Weights of a small image classifier: adamw at rate 0.0044, 72500 training examples.
Rows from block 6, named by matrix and row number. Rows with one number belong to one channel. Each number is 500 + 25 x the weight over the matrix's rms, rounded and kept within 0 to 999. All counts start at 0. Numbers have three digits each.
# r30: branch 2 reduce pointwise conv (model.blocks.6.r3.0.weight, 96x384x1x1), inputs 165-219
# b30: branch 2 3x3 conv (model.blocks.6.b3.0.weight, 144x96x3x3, transposed), outputs 21-27, a 3x3 kernel for each
r30.0:496477509526483493463497512510475471509483481496495499492479501496496472491481490514499506521488502497483492489463498492483522485499501490497518468515471480500472489
r30.1:507491538499520465562478463498491452469477528478504511465534515492510510472514536554512490500498493465514453534487474468487476505443479474514476495402525488521469494
r30.2:496512487500505499499483488486501498503503499499493496497483493501497523499500487492498492507491508477527498493503499509522504508492521511493488479488513509509475508
r30.3:485473479383504506503505436455511498533505506537437476479499514475501479468521519479529521393507534514491545519514488477474404517427517459489452540422478490460526512
r30.4:503507518526507503515490497490506490506501506499478501504497510493505487499508494521513507523493512486524497504515498503521513517471519513504484488480501503507472503
r30.5:516488507532488491481554489519475481467454505535515494512533498483493470498506525487456485510503484476453513534503487497488517528530496518489538480510474518492495513
r30.6:507513509518509507508499514487508493514520507511493522511477512499506494497508495503511507513488519488519504497526503502527510509482519513516482506476501506518497512
r30.7:500498464558489511502535518520488531498472498545495519507500530494492448476485505447467502544483463459512524521488473508490528505512501486500524529480465505505538503
r30.8:513502470546491483532524547514497480455461493498536510487429495472469477497489470484491486536503485497519451475508460446497533450533500496505514472510490509474479477
r30.9:497513493516503501507490522479504480513500498504515523488483479486485516497500483512516484518488528504530503487532501487526509505503535519508485477485518504494474506
r30.10:502459544538534512533502446495469527492521522523509512462573523500507485463490547514473483508489472455520474571509492525477468546446461448476515547466510541523526531
r30.11:504506473522508502508504509511512517514506515514468544496488511488505478482507497500517507517493510470502538506517490492492503499520511482498497531499490534502531507
r30.12:511483482521514504538472473498516516490508493483508491482507481496489486516491481530541507517499518523520460482506504507516526505469527511515503487468506492503482496
r30.13:505478484521518496546487481489512509482490502489526480483506480502487498515503499529526493514505521536529448501499498500505512518503520508514522483491507501503480504
r30.14:485489445461511479457452475503489505475523475447522476485477500552491523504465490452482513473496481518469501473459518504497500479460481489496496463480500486504483497
r30.15:502498474466510496510460451517490518492515491484495474485479494508498497500480495478488501482493470498485494497468488531518477482470492508499491495495479504524483490
r30.16:494468507508511472545495472481490470454481502508537520461561530523521505473516550552518525505507492458496435540491485462491471511449486481499493500390523508499489501
r30.17:495480481404503522459486498452502530535526481527479467474479525461501450467503509411527510411483528531424562512483507498476439508493517454471472521460430499466516505
r30.18:509512494522497510526528502498502503506482495496533521501491477547478512521488493529513481517508509514531480488479488497500490506523529537513513448522514473503461490
r30.19:495509526541510467575484488416491459452507516424479535476503523485510469480507524538498500526505493492558466538470479450491527514438468483509492466426502487523449507
r30.20:467488439521469509447479511519468467506484457508509465488487490490484487475475470484498495537485507533457513478456491477492514459460507482486504469478453457473465474
r30.21:481499547547528481572484490449510481462469544441490493476493515463511478475528504572528497526501487473527450522514473468486530479469491469481487502470508517515478518
r30.22:503493467479508477518464485510494508487507488468507485480481486492492495505480482488510499495496496507488483484493493499510500490480492497501491479475491512516482493
r30.23:511476489511517502537462465501510517487498500495516474487501491509498488502497498516511491509504499503526464506474497516515483504479517513505502491485491504515479504
r30.24:497511496492508489509503489510502480502477495486498503494479471466485492515483485506500480499502499516464470468521485524534504485508522526506507513527497509502495499
r30.25:518501494518510524539526529486490527475511510505512517492481499477483447491492489480460486505504467484532451493525476503516492500503467488479503510471467516506525498
r30.26:479504465520482505443495511538499479508487469517511468514525505492505500493492504498498499517489499503468517506443502505497511476470512507485508449476468461476456480
r30.27:512495527526501487535525512442503496459521530449474568502473540516521448480531541504475521517501492492559502537491497470467520524488455477513495491482482517514482525
r30.28:537480551512514491545497487467487511448492532489480561483536559501548497446531569525481519512499476484526476565458494483468492507478432456512491481463502515535458503
r30.29:531500516485505479549516476437512516463505529438491568500455502484488461504527525494462497479509494509566492515528493480483492504482479495545479511471482512524498521
r30.30:515494487495513482494486492480494509506525487451489521476495489463484514479473496481507490488492501498469498482507507490486498492495492465481488484488489473501489502
r30.31:518501470519487479542557545485501450449439503508554519506463469501454479518505476519491464512508519515525407481527469445483538496542541529501513476504508513473490505
r30.32:497523482498517491500490469500509501533519502460466474490468469465483486495490486484512482507503517524512516476524502518509511491516510496501497500524475484496488506
r30.33:493476482520493501509495505493489491490496486526510484485534523496510481480513529489498512534515496488490507529460497500497520507429486487480486468391481475496461492
r30.34:478501505531491493519459526501508448509491483491518482497536496507504483499509502556546503541511525508517490498442506467507505497442529504480508439446486424491435479
r30.35:486462487408508489476459423523492493505512473478504486465543493508488510467479531440481510408496487535489514521445499502476417526461499488481474479487526476487449508
r30.36:499495503513504489480478486503498505521519500499494509486521498485495493480494516492494484506498495495519521507478489497479461517499506490485468495511497478495479509
r30.37:522482501509503533500520503476494523492501513510511495518471498467489446493490497490454487487505466497516475490509494514502472489517476491484508487516466479504468492
r30.38:559493509479504491515516524500486501487504523517498585481498527532510488487524554493484521477514514510508482526525495480485458514495488491554490520519484520536515506
r30.39:497495487560487484513518519499492473487476480490538510496483486539474479506479487536506489552512503531534473476476476463478511502517535526513507444526506469485451480
r30.40:493482494507497499480515510511502509512472516521506513508464481468499443490513505467481491507505516502498516485517493509489503475552490515491501544562468528482521504
r30.41:495492447440481498484544487504491468469457513544534487517523478487472503506501487418462472428497498501430478513531475493499436510525491520493517516522507542472523509
r30.42:490517531540484511474477524498501462500480498479475537521515526490520448498502501532503507538483501455509481508443513505514536490475518507484511450517453485501425495
r30.43:486484536546500481483506522513507466483460507493475539509471526499518465502514511536501519533505496481482476509478490487483536497517501490492525471541486509497461506
r30.44:508488511511488524457517457488486541510470508546447505511500523503523452478492528482474505503481497440413546552500490534487465538520495498476518529536465545498523516
r30.45:482501468504495477504519530502497483482476503493542502499477471464473503506493495486486483505505509519506461476515491478485511482551504514506515500544515506474498495
r30.46:543505489470480518485529494484461505497528489527519553500510530552516482498496530485469521470489479471506504518512504498505451507471490517524480523480500521524525495
r30.47:513519485511489511517555508457512489462502525475523503546483507495496519510508508485463502489503474472548479501519499503503479524537500504510516445511507488497449514
r30.48:513498531473497449524474468482481462471492511406469560485466506475516471485505509509471482473503459487513487515431486465490495472455445479525494491450469478527456497
r30.49:503488526526501485522524541490515466500487533496525528521503544495533465488545516528507529509510507486494479517514508465486522520506495489524498508491516519507503521
r30.50:527529515533505534516540538501515510538535523533506552521504523520511479513509506521513507516494504470507521513558512494523502523497510524526506545495496523509548513
r30.51:522492518457487467469492507493485483484536495431498592512476552506529490494501515482474532462493472496473524499461517476481514480479453494543479480476485462527466503
r30.52:521501449484490513506538531515498480482497501524528534516497490522487491506495489483481486477502480470441489476524495495518471495508477514517492510497509518492510500
r30.53:529495506524502502528538563500510487508506530505542543526503531518509481502526507510498512513508497483481495494538510480508512521509497510539499528474530512508520520
r30.54:513471517456506481538467484486500501517508515434478556484481521476519501488506507509515518454506499489498547499493491473491480491459487479514492498432505461522479489
r30.55:496500461456473494476560471479467492485457497547535462514533492522467529509493480462463474434484484459453496498536467508506452520513488509475490544466529528479552504
r30.56:494493464461476492467563462473467496478456502552532451518531501518477527502498484437450482440483477464459499504536468507500464522511482507470491546469524538483553513
r30.57:525539472555504543525548545503513516524545511553503553529507530540504473514489502516501505540496481453532529513536503508534526515488497538522522542488487519514552501
r30.58:503434495408511491522493433483506510509498510492450501475480519487509488476506515498498516411512496501493515516501480482485423501439477461498464540404491486491531498
r30.59:487492471459475493462565459464465499470448503556538449516544506514479539505502491417439484442484482462456497509539465509498477527513481506463488550461534546481560520
r30.60:498510499512502504520482498486503483516500500506486514494484503502497497487491495517500498517489512489528504500526496502530514507484529505499488494494514502501478513
r30.61:500509497515503502518495506478502482511501502500493523499480515496498508486498500513502501512487511480521507510520495501520514509496526495502489498492520503497484514
r30.62:496514499509501503524501502485501484511493504515490523500497507496498499486499497522499495512488509471524507513534491502523512516486532503508486509488518514497500518
r30.63:497514499508501500518484500484503480520500499503488514494488502500500505487494498515505497517491515489526502498526497502531514511489533505498486493494518503501477512
r30.64:494520490512500500520485509480500476519497496503497511493480500498496512488496494517505494516489518495527502498522496492531512508500535510498488486492526502492473511
r30.65:499482514482515511509475413488481531497509475482515498481556474493493524497462502480464469458490467478530475504470507541507425525453491487483488496487524480518481505
r30.66:497475492495490471513524484514477455457456507524518483503553516503498495484512528523497492498495489456458461526493466471489496523460478490486489521432510505485507491
r30.67:511471499558476502469540537503487506445479502537548479493483550470512464440518529444459522545500463490488506527455485468460565488535464447490528501448450519485494513
r30.68:501502463486481511459485515522510486507525494495519487522540531517527502496520537477509527484489511504497520538427522493492490518485507507489510421444482450487425506
r30.69:492521475506500499517483499485500472513499494502486516489481498501492510487488489510506500512489515494519502493524498490529504506498537507495488487496525501494480508
r30.70:494464482391505495515518435466510492521501506521431481482490510472497478482514511495529516401510526510491532508536484476477427507446515469492463545437483485471541505
r30.71:500510478513500496524495502490506472505499503491488518503479510500496503487491492516506501514490506479510509497526494499525502507495528502506490499487521499498485512
r30.72:517485495524500503509483477464493521508497497520483500484481501507502485491496497501498495517492507494505497505475493513483494492486506500490494528490480509513525494
r30.73:503499440499490480525493489491495456483475483479549495480527471532470505504483491532515478490497515502481450472485478450495471514508534504500509457469531470486468478
r30.74:502478500397496518465492467439490532536525479524448467468485512467498452469499508418537494400483528515428568520485505509475424517485520455460474528468434497473521503
r30.75:494498481455503519489495470511504510515515510528510486491511505502500516483509496474493499447496504490489535523519497512502460492511505496500497540482512541499538513
r30.76:525514448517496504514504540515503489481491480496530520487460489480464453509477464479507488519499507517484461455500473467516519474515548531497501487492488495479489486
r30.77:505457555528499466484499523471504464476509523446455561513507556509548452462519525553519545517478489463494500523460505460452531490463455457488496464493449487529446525
r30.78:495530472478507507469457459486505500543556482461488476483494464489486513502478481486529484476487533510483543465514514503495469504505531500490475472493508457499473494
r30.79:512482517522508506515494484488508523505488513542508492487528523465509510479520518503496496514497511482509486543502493498485498507509499487500485548471508539496536505
r30.80:492493432479482506432476525511483512486501471511535512503508532493493506477482520439461516478477480527487507517446501491484496471474481468508491456437461480465452486
r30.81:505473509555503481528526547523502459470461503504528516498451491494483470496513487536521494527514526519508467482518474430459516475554524492504530459546502495471463485
r30.82:490494452478479512451462502508473494502492484505493457492491512500497489484498510460485503496495504511500511517415509502492480487448493487483503455474447464491444492
r30.83:505465531502507494510447433487488508509485505463468487469530472507482496487490495557503461497496488469498457514487490503494459521461488488456471496482518465501472501
r30.84:501508430492494510501529517507496509494476486497534514510499485521472521520486499493487479489507498510500474491475486508499500488511514527510512457514519484470477485
r30.85:499520412474490492477512512518482508465476482494505534510471489465475511528460495462442476469482455486478458487492482521529488471476483510503505504465489502476518488
r30.86:509498487476492525493502458472485529493483490461524482509526465491469505515463485476452454460479452493537465481478504559519442516474495502484478476477511468503467497
r30.87:507501467430481497461542468513473510481494494516525455522522524520515529498495508418448508436488455471446512506506494521500480498497469503495498515469521523504519497
r30.88:487499500468487521455485437516479552532497479519461465511505508482522467479473509471485500478467488461378558532474495549511438512495502517455519522533485528490507496
r30.89:534497440495494503499506528496499503468476497496554506504476493466468474505481488450469478489492479496497435484511481488500480482525503506485496486500477493481492490
r30.90:522507484511507504510524492475499522480513507467507507519473517480510509493495507491463499495497455462511473507496497522510476510500482498502513499504504509501495501
r30.91:539513471496495491519560524490496503468473525493512555534463522495488512516511522489471493480506480465512468513514477493492500519528494508526518505510514506493518505
r30.92:519467469494499511486530524502498504492457522530532500513499501462474479499501497450462493479493497501490467498540471489494466495535479494481506512519490512471503500
r30.93:521433529538521483539496479463491490485469524537502538448591534501517475450537567540514507532516501485496457586490481480452474552469470478453493520496504531492497516
r30.94:504488488541486495490539527515490478487463502513521509523478499514488486517496502517491497523506492491498485493491482486478510501543514515501538442546490483485473492
r30.95:510465492407509518510471463449497528528526488504463496467485498470499466474499515465525498408502523510500553521490510498480427508446506448488461504414441481491492502
b30.0:455521489504527474562525463515481489509496522497513496557513554483506500408455519451462547428505534443533505514507529517495526462521502466515522482505477523488508517462449479482529516525512
b30.1:509518461466547441493468523510487520487514493502510485499429518488527481519535479460519534528469549538494480533466534499495506533501489539508535496498537468381491461509508483526507471484434
b30.2:485500504490496505504513483506497499504498501503497500507512510518492495500481500502484493494508502480509503515505501507494510503504494503496474504490493516499514506501499504490499499491508
b30.3:501528478501523452413439487480472507506506519493488486416431506472450499493529484420488524517494529547519492474451531485474551499485475522483506467494564482514525413498482492525501499484461
b30.4:488493507468500507504491511508496508501499503501504500500491502513486497504488475508482494500494492484488484508491507502493489509510497536498509529501500515509489516489516507502507492496495
b30.5:516498528535499482535539492492515486474504503490502483524543528464522504429475509419498506412508540474475521495527518486499517459496527499522489496537483494487479480494445485481504484508470
b30.6:495488515463503510464485516502501505497498504498504500486486499512476489521515480507475470531485477528472476489489502495494495507500493536482498556517496514507493512497513500503500492501490
b30.7:510539496522496519472517506489499486487490506489502502483493503534458519527527505520500512463496508531503539522513472486490480465499491561496477494521497521577503458489472508529496500547511
b30.8:492509506473511484498555500500505525528498529500509550489484534544467472527507541501447501517464535551534510498531524520516488502497544496446457520526448527534512447469465549514550474569521
b30.9:482487514479499498506531506497502493501488502504502501501509521517477496494481522496491466504507465511495504479513500496483501506493513469496483536518470499487495499489484502485502474499488
b30.10:537519502514480487493510503479502469470507487513502482468509528504488541536519447481517507492451494505466550502513499528491472538535486561560492511486496522509477476510456470491453518506511
b30.11:524533511486491518459517521503506505494497500491488492487477489529479500527489500519469478496500459515494499522498513483476473481501467532460463527520490483531502474480471529540495474481489
b30.12:492478508477498488536528487505504495503492507511508502509518507502472484474473506524489495491521478479514528498499500494482507514515519474506485497497487528460495501492483509478499487502492
b30.13:494473497497495467548534479506508494508491508509506503518533514500483482467471524497502511478517484451517531498516491495483511509511523461516478495493485519465488502499473498474505478497489
b30.14:466475499504514529459476480497491501517500515516492514494512478509497501497482506503511468495489484461525510488490486521476542484505498491503493495468525519509543485500507509474484542524551
b30.15:479488507497496496482523479504506495500504509503490498490521492490490502489489491500510486477497513464505515511485493473491525493502495492491479423483518509499525497515493506493493524493527
b30.16:513504502442525444479518537491497493464479501514497489475476524489463488514518473503532511526472523518470500495477520461469498532487530536531528460498532457428473441497469481512488447482461
b30.17:493526494507510475450518467484482473511498526477461476473491470484476533447452487476480466437477537518527535502498487468455544459484473500463466467466514515553564454483428529520510497491497
b30.18:453452478539518435567542479509506466502509493496495506542538546478549516443473551416490499447503521423500517512535471500518529476490538453549485491486468478455508474456465502497488478517490
b30.19:491504460504519459525446486520513506514527509504524500502504488494533484502524480482438536481468498475512478526472529540496531518529507513479540531457553492393466522519502502507497516506446
b30.20:415529458507541469491526437515483474537497531503491505505483536512484517408422507446464513410480539442520510528511497521491550461497495483524546414485522506487525466465442518479526538506508
b30.21:509485475487519464558511487537513483492501514496540487542546534484504497506495476465455538459514472484513496536523520505508512537537512523506509518505493505430432542474447512482505485508440
b30.22:480488525474502496479512476503493494513492520505493502494498499536482491489471502541486483496502500489539501503485488487468538503507491502474476476490526524494533485490481530487492507498519
b30.23:496485497494494477518534477507506497508501511509498499503516513507479503484482494496507520474493506459503543512500503486498512508513510494509482454493499533482494492502479511482503501493499
b30.24:479482477474508461524565480507502493507492518511503499517527524489481498479471521506470483469512494474506508495497484486477523501498513455490472483500456495442497509499491495474512497482500
b30.25:501496478523501491496486425489520518521517517494533517475509523548503534538516473508453498487456439517486499487501515537505483494560505512490491533536487520529498454498493528524481547533479
b30.26:445524463520535482521521467514495490524496499488500498514496540494515524418459500432485530406475555453512512533527500515507529450497494493533554435489509483462511472476462505470512530509500
b30.27:464497465512525460527443471507533510516533516489523509518540506492533503487530498485445539470458493453490471501503526539503537478533505486509527557469533498433475531523510482516503532527457
b30.28:499516450472537429517479513511510511493517497485509481528501539495535488507525480452474574484428572502481497544504542506506520509512490546484529514509526503423493499517504500517524495489417
b30.29:474487476525533462524431471508536504516522516481528501533552519497524532484530484471441524452455490466479474487507518538505543471520493470490504565483540475438498516512507491522492527534464
b30.30:488493498468502518481486490497503498508500513508508505489502488530499495517499499529473465524494461494513513484500494531473521492511507490494458537499485524511529492499501511495493512529513
b30.31:500460514491494475527560479478515485501507494495482531498511516528531472503495593503528452497526535491535527478541475508523497501475556480498444534524436486497525460498453499496519435536514
b30.32:469471488481500494507497487507500501509499502503496502512509497513501509504491510511472449513501467478515490481502477519491504496492493466485479537479492513488499527496514506479493516501513
b30.33:469518510498525486499519486504486487494495504485489491491497521530477508476485494481498516478476564510527534515492494478501512494509494537530514456513531503504502442494467482503508497485483
b30.34:443512472494508483540499444515483501524509486501513506512477508508510508448479492473514545465491529473510490537514517517504496483513494511545568447494511478469477478487485477497504533509502
b30.35:528487505473488514466532492466514486497495502527484486433505527497489572527517493485527495483451492460508552460515468519469504510540514488539483480470454506501515451527519491494478507465519
b30.36:514503511460470518481519495492513504501515511508498506483495495517484522532523494548490471533451449484475533475503478524488488521514520509514455525506467526525487478518506502505497497510516
b30.37:520516476527508492487481450477498530509508510500516501510524555522517523514520479507475510450452389458444521477491527533506470493548512502487457563580499555531490447502515476511471535501488
b30.38:508526484460525462482530527498530534498517529473495488523507535506497504490528515500502552480494516520432472507481526475503519475492524525500510512487481515483495517549530475546551479490449
b30.39:480492451506505436558564470511514500512505513499489518540520567492517496438464562459475549451489530413509537503548503504510521472502545464572509492485431494469490459468459508482509472531505
b30.40:508505495479495468521555482510517503498496515496501498518521513495492494483493519519445493471498467471494521516510516495484517482510515471481434524514453487492501493497476498500513478504491
b30.41:526465539510472495466537525497530489473515494513505494456511474464497501489522489465547427503491458502439493458527474457506493516483539477495486489520476461473467496533518485530500461483493
b30.42:471529473482521487536453471498486514516529503502525522490489499484525502468505479490480557476485509490506441492480535514520498493523526463496547466459500495467445537519519490533513548547497
b30.43:487529467474526422578523457517498504504508528496526507542516543464508484439483529459436556441507522462519500518502549503496536471532535460515491495500442485466462542492467484502529486530492
b30.44:497544534511474488527552490500523514474516506465493473486518510493508521470519479486475545470505498456482478523496551457492507433540483545514499509507486474536496501527514501515488496482480
b30.45:500485496490493459528557480505514493510499510511502510508523516515498491480478552519497459488505479470504518482525480508482519503496538450498451509511458488469507500502482502482515475514510
b30.46:512518446498541452441482520478518538493532527472512490495490517509517506520559478453542531524487545540470458467481518490524528496502492534507531475476521494479527488548542477555528498511445
b30.47:519489474544499493491433443457527504521536512512535517491557531496536503505520503502482490464434405437426489439491487543514507491560520460506473540571533507481468473535527439513466533520477
b30.48:481525465500549468487424518512495523506518506494505497528480507505541483505534485464454530501462519502511461526450540539510541503508482515446522547470552489378498496545523485506497515490463
b30.49:512507529483496525495489528502497506497493494501501500510486492504488481513502475513503508529500480518493488496505499500491478497506501546497503567521499509525466514488508511500492484490495
b30.50:510535530467495518463473547492497518480506502488501491505458504502501507538538461507506461549476513557476476478475490488492499509486483570484498534510507520526453495524538481532508485509495
b30.51:478528492471533506450437528478489518490496497481480490531482515505522499505548498509469517516479532513498456492478510521492533472498484530498520546483526518492530497522545481501511511502495
b30.52:525492518502498526453511539484501491483497494505496497487501492474472511528506480473553449518492484515461488484507486478504476504475502488499504472497477482494503507506509498520490515498520
b30.53:521504530476496528459475546496506505490497497501499500493486492501485492541521468501528467546478488540470480484502496486494480513480492550498506559517510519520481514511515505516494483493500
b30.54:504515519455529496451477536496485510495495523500483484487437508525512507520530476509463488546493523521510459514456523506475539510496489527462496522497528513480519456504509525532514476490471
b30.55:551517506538518509464474520465512494463515474507501488408511516454512533530519475425569473515501512515458485444534480457520465519458502485520513471519516416499485484518536467538502476479501
b30.56:552522511539512505463489515467516491463512473505496483414518520458510533532517483416565491512506517513456490455542481457517466518460502492520507472521518424503490481519533470535506475472498
b30.57:510544508483502505473481515484497523479510509489506510494445510508495523553547467510510455551462530560487490465477492497484500518491493571478489510492503509539454486527530465545503496545524
b30.58:511526485502532460445444537490479512478494504491481476476427524502496489518532472460490502526485532548504480501439521484478542507478482534464496522502547500489521440515506516539499481481461
b30.59:553522513548506503464488513466520491462513477510497485410523524453512537534513487408571499503512524510456498466546485457519468523462506498521500465522522416502494475520532474533517469466496
b30.60:489492505484502504506504504503500498502498502503500498501506512503486497498485495494497494493500495497506496501500498496496499506501499499507497503498486513488495503492494498490501494491495
b30.61:496489507489496508499492508502503501501500501501502498497502503501490495499495493496504485501513488497506494497499494501498497502503494501498497517499494498503489506499497502499503496498492
b30.62:501488505486496504495503510500504495500500502501500499496511509497484500506495492490507484502504487500495499499497496496495497501503494510499499510500488495493480500496487506498496491493486
b30.63:489496509478503506505509505504503496505496501505499500503508513508488498500485500499486491497494500499507494502504495499494501508500497505508491505498487516489496506493494502490502492492497
b30.64:486493509485505506507511506502503496504498501504499500502510514509488496493475509489498476494493487501507489499505492497491497508497501493506499506497490510483498499492490504488505484491498
b30.65:516492496482488530483505498464494466489489497541504498461517519500480567542527455489547481482466484493500550470504447524496460538547498501536464490470429515498501474521521444478467566517543
b30.66:520524507489532448476477538476486515478510487499500481415451525486495492520526479442512494526470559528483495481480519476488487512476511529516529477514523423464498451508518480543499488491457
b30.67:516559464524521482504532510503489477500487507450497482521459519523497503501493512425458542446497591529543557573492476499503509484492505565481497451528528530554534426473456541533567459533485
b30.68:472526462525535480519495458499485503516507475471505487515487522522553510454509497452507548472466569488514498536527495528496523466513479519528538447506521483470514465513507488486509514504485
b30.69:490493517478507512497510499500502496502495502506500498499509510507487496496477502505494462499490486502509488497501490505485512507498501492501492506492491500485510496495494503491498489492495
b30.70:502521487501524458400427509478478517494503520494492484424437510468448498496528482424493517522502520549502475459448535471477546511479473504476503463492546478499515426498490494531500485483464
b30.71:499492512480493509490499502501502496502502504506503497496500500504492497506489487505499467510504490498502491499498492501495509508503496513498491504496497495498507506499496504501494494495497
b30.72:495505499508500493507521480506505497503503503500499504490505511509485491486485502488485518474494497481496526518500507495503501494509501504489478463503511514524501492497477507500500510500503
b30.73:511460496497475506497509530482490492502501478516504504474490475493503514491504488514560447522486469510448489462513460495509451515485529461532546496494492461437479466502529498501491490491506
b30.74:487512499506504498466516476478481462516501524486467474488515466477472536464451499479483458438487518509522525491500486459456547465504473510481462464478518517554550465483420515512494500495496
b30.75:523489529501485536448528518499526490490516502500493486479498470486481516542503492489552422480502469497483499521503472486491497492496474527494473476504490471510522466507483511521497473461510
b30.76:485497511451495509469549487499512513523504523501490525489479509546471497520489534527449469506475510520523508515517496508503483510501516507465450538513442524525529453460466554515542479529524
b30.77:491524463483525452558463469509507523506524518506551513524520517465526502489522498478455566450515538489507465519519560506504534484543518465507526519492494496452449555480496505510527526538466
b30.78:495484510466473565481500522498497500506508516507486491493493461507498529545492486550496400542474457480503506493508460530474510511490483516493440540505492511543518498509518505500513508511530
b30.79:534519516487490510481540507504515495496497498506493491474482510517468511526486483492501491486481504496473524532518497488494482511506497561498464498523501494506502462490465531514492470479483
b30.80:472541455507547435494506466516492492533489517482503503515488536503511506422486514420455544414462578454540516524500495526481581450506499505498515493495540495475539468493497525473501511521499
b30.81:494523488455518444559552477498495519501482516478515517537509538503498464480507571486460507479497536500528517504513553502484511455523537471494448539534436508527512485479444484495533439552479
b30.82:448518503510532480499484435502485484523503512483490499502498516531513535453470475460508522429487544447549510521508495514513542467508470502506535434492538524517523484505471488496499533510511
b30.83:519494499474496520495538519511497495493493513534494498482495503515469529557504473496474537489477465468487544511511518503491464570527494547525507501506467546523478479484463509476491511485514
b30.84:491457492549508434546551495501515491505523509511509517508535540469542530449471547426524502424508521405498529506532493505528540481486540447545487480473475449442520475476490499496493492519519
b30.85:478504484487541439500497496510512504514499526505521515512539556475497499433500527453432520427466512450526489482495510527477564462510522442501497521477519479422514513505516493489478518536518
b30.86:531451505490487511457514478465505488504513501547497508467511510505510524572527512513503497478460466452470529454505446537503461552490511511535465527547431542502493450531520467474465556520538
b30.87:530506491543512493455480487477514511478526491503517492440507512468521534522526494408564528503506550515451489483528497476536502512479487487517520434494520427488523483527539465535501504487492
b30.88:481509531498467529511553500502520495493515517476488456491525483484516546475510491491472500466503504425493472534484513467512535447540463565511466486501498467540518505525507488499479517491496
b30.89:496485513475495514451508474471507507523517508515507530484511529547490492543498511526490475501447469500498512469519491524511481506484550490488458531562468550517515444508481519520514501553528
b30.90:510491467506522479498474473489521506523517523506526504518559534491510500499508479489455510464433422432462493469500512547497525475551512453520484550546504518472479496520509461507473522521476
b30.91:501490476514523450533474471497531497509520514497530513522559531460518493443513533467468505451477482422473483462512506529507534451515533432512470543522498477459492515527495451507480484543479
b30.92:503495500459475500475542489477519528511508513507514527498529519519478466483492517516486475473449437476478519480518527509493487496484558478493444529572438539496492449523477491507494468536496
b30.93:534536495450476438541587489516518505493489518509503497484506508492471498461494469491458534434436467460488554558529550475475516531545549527538489465516476507476443461481436539482514457454438
b30.94:470494468525520442564533471509507492502513513491505516545536561476526490388462553430476540438511532406507510494530518508515529449489542450530504511512456488468493501476456475494509486550500
b30.95:489505490486515461452492474505493496523504542495478491485488467514473510497494473477491480458500518510553522494475497497462587479504488503476477491481541519522532450474448524515487498490484